Rows from block 14 of the image encoder of a small model that answers yes/no questions on an image's attributes, named by matrix and row number. Rows with one number belong to one channel. Each number is 128 + 32 x the weight over its row's rms, rounded and kept within 0 to 255. All counts start at 0. Numbers have three digits each.
Before each channel's rows are labels from the 100 images, of 14976, where the channel reaches its highest value: "strongest on" is what is common among them; "colour at peak" is the nearest of a few named colours to the mean colour under the peak. Only what is clearly more common there than usual is listed. The data: rendered solids tumbling over patterned floors. In brackets: how many of the 100.
# conv1: bottleneck pointwise conv (encoder.blocks.15.conv1.weight, 96x288x1x1), inputs 0-47
# conv2: growth 3x3 conv (encoder.blocks.15.conv2.weight, 24x96x3x3, transposed, each kernel summed), outputs 0-23

strongest on: blue object (43)
colour at peak: blue (34)
conv1.94:108102106084085169162086117102133150155152122170127098108142113096108177099081127085149154118188123158101177166155103109165113137131138100089075
conv2.94:111099139128121114118146134119121123137115115131129122108107127129000119

strongest on: blue object (99); its colour: blue (36)
colour at peak: blue (91)
conv1.22:123188147089109123154089096100079105101073178089156112097109089105129226129115122115144094095106107089103118243081108108141119116102116129071088
conv2.22:104110070146124122136075102051156135104148135150119081110063164127123123

strongest on: orange object (56); brown object (48)
colour at peak: brown (78)
conv1.66:087134131081102110183090120120094089170102102126132170087131064143118126175148082065114096075174118118136103122123095106155107158135105123134077
conv2.66:106119130134110127113116089092112048095090127081104099157160081092106087

strongest on: teal object (71)
colour at peak: green (38)
conv1.25:168171078084138094147128182158113168095150088117115141112146124095129178157157172169149106118106166173147147098109125100156116174136136126134150
conv2.25:116171067119121089099156175168130094127117116087099124102094173090085102

strongest on: blue object (99)
colour at peak: blue (92)
conv1.18:159115114138162103156087164137135103165076141110145147117095101146113156131137134083160098079058114064106130205126067122161073105139127107063099
conv2.18:087109064142119121147081119041154117122149129145123081108114182146131114

strongest on: green object (100); capsule (25)
colour at peak: green (92)
conv1.19:132093095079123132095177117098109155108110105192128100138088129080178112122089108110090127133077102158085124097107098131076219022110150100169136
conv2.19:115082097160131109158132074053131151120097162148111104124182119163087151

strongest on: yellow object (100); its colour: yellow (39)
colour at peak: yellow (70)
conv1.36:110123131122121109176182149138093096157185126147100112095157119105133057169126164190108158127115138131147128102113127123165107159080119103135169
conv2.36:101111137124120090131125182167147163148140143111165135091087208166081149

strongest on: purple object (100)
colour at peak: purple (71)
conv1.26:172107140134201137118115129152158149095162152096139114083120147189138105104137156134118130171128119162120172191157141118095134159117121114127122
conv2.26:118165102125105099131161099089117126107104101082100135178160088106075063

strongest on: brown object (48); its colour: brown (31)
colour at peak: black (47)
conv1.84:149107092114126166157114144170092122085107142096163155115086156115117131097111122118189121110112135137188137140085098186120199054161123169131156
conv2.84:139071161090127106081073084129118154149094133110102156134138139049148136

strongest on: yellow object (100); its colour: yellow (40)
colour at peak: yellow (63)
conv1.29:122164139124109149123139099097113046084173158118126139088164093168169105158121079150120104135082130149120128144186131159133097174129119109053181
conv2.29:105115093118162128079142182161186104094151162127175133120075158102099110

strongest on: green object (100); its colour: green (46)
colour at peak: green (92)
conv1.74:159115104132078090090217127067080158077077100091130047095144117082050120076114115140111124114147136158122105113095106100097140062111137091208157
conv2.74:116097108118131134138152070053106161116109149164100082130195119153096141

strongest on: grey object (52); black object (42); its colour: grey (36); its colour: black (26)
colour at peak: brown (68)
conv1.60:130082121113144108134119092099113171109129105123155086107124146126123110118144166127143097091130112109140168114133118137116103128052161095091081
conv2.60:139102161122105119111149120145112113146112115127115160128110117124000116

strongest on: red object (97)
colour at peak: brown (57); red (41)
conv1.16:089095107128119126094105149054165081092177087128097183149108156053112116087082107115098120140081111096125112064096113118103151114079146091101080
conv2.16:134102099130138132106079072122119207101124104163093082132093090101098113

strongest on: pink object (99); its colour: pink (50)
colour at peak: pink (52)
conv1.68:165126096197167134090149167120179147074141120111097053166145168111157078099130123154103113159110168092103132126211137148063143070087143100168114
conv2.68:094111109126114156098091118113092079102130168129161118127180126168047162

strongest on: purple object (100)
colour at peak: purple (83)
conv1.33:120123135183222121154138150207183154201186148116110138095185178208145070151134091164113108192091094084124102151151140125132125187082129105166128
conv2.33:068155065095123117134168129130143095115099141127147165104212136140099152

strongest on: purple object (97); its colour: purple (45)
colour at peak: purple (66)
conv1.78:146045052144175129137184105169181155150176133141111099048130146146085104118099130129111117119096111134113128165140086158128106086087131119142116
conv2.78:115109091099127102127161128119116118099101101163127149080215122107054133

strongest on: count: one (71); black object (59); its colour: black (53)
colour at peak: brown (84)
conv1.81:091097094139110108128116119042082102090133087109120087100122147095083101060103128096103148121129077153117097131106085175093105104136118098094151
conv2.81:149110112160100185102106177135144126105119156161114108114163171131036128

strongest on: count: one (54); its colour: black (29)
colour at peak: brown (77)
conv1.53:138157127128118139156107108058040098109147116180133109107099037125166107152178165168134089119114122160085088129101086132114066179103130154145089
conv2.53:134149108160130135159105107131114153138121150131145100107142157139004161

strongest on: count: one (65); black object (61); its colour: black (54)
colour at peak: brown (81)
conv1.72:161099140114137102101173100137134167138105102128120143106128145103075075132162130151129109163161114065120139068110074117117089122094120076165095
conv2.72:156107116141095134099161131114094137121102142128134115146114122138000109

strongest on: brown object (65); its colour: brown (43)
colour at peak: brown (80)
conv1.6:098121101101084068141060125063141127123096080072092220117086170105077114146102108103118101093121114098145130077149166104139150110104105117069095
conv2.6:130104096122124124126063034088135151103103121143097089110094114092100131

strongest on: count: one (88)
colour at peak: brown (51)
conv1.52:125091080183154102112109140075050143150111107172133063096103076112167158135127150131099111092150157135111109104131169135132098105164093125139092
conv2.52:098128122112177165148094102106142134099145180109183073142169138148064128

strongest on: purple object (90); its colour: purple (46)
colour at peak: purple (58)
conv1.10:129071106131181133101103067173149130089133155116127112054075142165163081122155150137146139131080149105139115132124142121117144085023098155147117
conv2.10:109143126087115120133171147140118119117129084132088185082218135095100108

strongest on: green object (97)
colour at peak: green (93)
conv1.34:116147115115115096142165088030076143120070103138160097138151073050106191101112102174100087097099130189150076094085115099081148082165130107179130
conv2.34:095149093115118094133097057152117143126051134150109065126170139131101132

strongest on: pink object (100); its colour: pink (42)
colour at peak: pink (57)
conv1.87:095136082166137119093078110145102142124150088191062119163121161101109110146087157086118191162177136133131150061145165099189101130103107121105122
conv2.87:100058122158170120142125089094107114060123152109134102124087176099118165

strongest on: orange object (45)
colour at peak: brown (46)
conv1.65:090127113129189150139100170175206107123156130137100219152088165184140128133137098095163157211082100101142175163142158165142190130146130146069098
conv2.65:109138099120123109117089016089122161108088137137107111108159127090109125

strongest on: count: one (92); its colour: white (31); its colour: grey (25)
colour at peak: brown (47)
conv1.54:227053103083106091109122148096130167118079086087173101087123116111096101098157117129191095083142186051169119095089148132132135076118121112125130
conv2.54:086102185102112140125096104128102108143157138090179133089126088126051097

strongest on: count: one (72); brown object (44); its colour: brown (31); its colour: black (29)
colour at peak: black (61)
conv1.61:145085112127143145090114175159072105137137124105178162091083091141153145052166093135192067194130138123178182124123093153154176122134161178112112
conv2.61:144097190122099094090097111147090075132091103134127182129113086075108130

strongest on: count: one (65); black object (51); its colour: black (44)
colour at peak: brown (84)
conv1.73:140077078108105095102083102139136150070160075113128111100114104100153073037165149098103061132136091144141112091121077101093124159152103113068082
conv2.73:126133098136089171127119160109109134127102108177132118116134120142010108

strongest on: white object (48); grey object (45); its colour: white (33)
colour at peak: brown (46)
conv1.44:122071045105118090143097147145091106126086103107089091094065105074108129111091079065095085081183125159068101087085118142090067063093097090081122
conv2.44:141130150080108115173099141144126136108112134191130144078180190124147186

strongest on: orange object (87); its colour: orange (43)
colour at peak: orange (55)
conv1.80:126144113134087115205124155114105143189078072112104143101159086161131109152220130118091125091174138106113117094161118108168079185118137077152102
conv2.80:146152095124103159104176155111138075119126140127122081118130164124029106

strongest on: teal object (100)
colour at peak: green (43); cyan (42)
conv1.31:177115106111070124125080112117137162106089125120145154236081155100154242087103145068161080113134111159102099099094141101109156095134142105139122
conv2.31:093169084122108123127084129231120182105104134118123114134105139100108110

strongest on: pink object (77); its colour: pink (33)
colour at peak: pink (31)
conv1.90:123061122117101104129121125035174122099155093117082165129110180108092103123127129074157120170138164097138172076147177110135167137084138115095155
conv2.90:110097095118141128136066064090130149098115138141118081121057123082102106

strongest on: brown object (86); its colour: brown (64); count: one (53)
colour at peak: brown (77)
conv1.20:097123118126102090134139157070111102113144143110137104113116092087128151160094113154154127115121127130157115134076147139162145121128129116087107
conv2.20:179102127104099095082119141090094088101117092091116102159110109091100064

strongest on: purple object (100); its colour: purple (34)
colour at peak: purple (88)
conv1.17:130091127119230148108152114187195086160155191189156132083144127130148079118151111106119126132122099133086106134153143149138091177154102134096109
conv2.17:129153115154103099084131130133149102113101111142130087137160078110020127

strongest on: pink object (100); its colour: pink (41)
colour at peak: pink (39)
conv1.88:081109099138119110099092089140165140130120089153081081127113144140135109101137172111115129138148103103085142125174148127126114095129118116149113
conv2.88:138083079093102123119153127095126079092121127095097080138059099104172131

strongest on: green object (74); count: one (72); light from behind the camera (61); its colour: green (56)
colour at peak: green (47)
conv1.55:146140163119134138051167144159095111123086174094151120079082106138155176085150146146179145072140116158115099138120062096162059092127119095145194
conv2.55:080122108141142146156044135108124098120165136104182081106076136167129133

strongest on: red object (100); its colour: red (25)
colour at peak: red (81)
conv1.28:130078076120122160101172151093169096057106085176109165138106178085124080067121092132103154127060088130134164122140135094137166089135119105105105
conv2.28:108130115141093108140108118142097210112092102151156097125097141129038133

strongest on: grey object (61); black object (50); its colour: grey (42); its colour: black (34)
colour at peak: brown (64); black (34)
conv1.15:103128130113103074087154081096088117112108095170109084095130085079128125120087131098136150079168113106127126094134106118095136125047140128160124
conv2.15:171107108133128099106185142098111097150162094093093167149159076095073126

strongest on: red object (100); its colour: red (43)
colour at peak: red (94)
conv1.14:105065107080140177123122109110157082073072157104109149149104202098115101095112098113126100074070067112098116113103130160074147066153109141112087
conv2.14:112106128107136124123170178165133240126143093145122159133136126145084123

strongest on: light from behind the camera (65); white object (57); its colour: white (36); its colour: pink (28)
colour at peak: white (86)
conv1.59:135120123121059103129094180100086095097111156125098104099124093140101118113103139135085097114099098110106091075109101195120108100153119080144097
conv2.59:118079124124142165141078147147141170143176147113178105074140168131107191

strongest on: count: one (79)
colour at peak: brown (53)
conv1.51:162090091162069104145133110102152161146105115171099144106121150120139114145220125110112072124177153129114158112134126085118102116143105071137091
conv2.51:111127154136114132122100090128131163125140124128174114111113102146002122

strongest on: pink object (99); its colour: pink (84); count: one (73)
colour at peak: pink (77)
conv1.1:127067116123130084089135067093151143112115100095092049154115174076094101112081158109108173159125138084089125075162118123114123108096114088115148
conv2.1:099089108107104084149096082129105052164130132103123126111059108153159130

strongest on: black object (55); brown object (49); its colour: black (34); its colour: brown (28)
colour at peak: black (56)
conv1.37:141133106121095123121099083145116090076113077123124142073132145113132104102159174097115114151136028111079154124142079087063101148110143154126099
conv2.37:133133134156101096124137113140107134144105116142129154152121100135000149

strongest on: count: one (70); black object (61); its colour: black (59)
colour at peak: brown (63)
conv1.75:123092097129148107172126163181141115124166127108128121063105100162131139153151125118181091119142127145115146141094172111143099100101123116137109
conv2.75:146134112128110149098165169116088141132125104125107147118146136099009108

strongest on: black object (55)
colour at peak: black (70)
conv1.95:067113120084080099068124102120122131059105109189155112127064143154164096138110117105168140071147125118142135089110126104127119082082180161110049
conv2.95:146056173113102111118081072140110170142118141122118180102117116101073115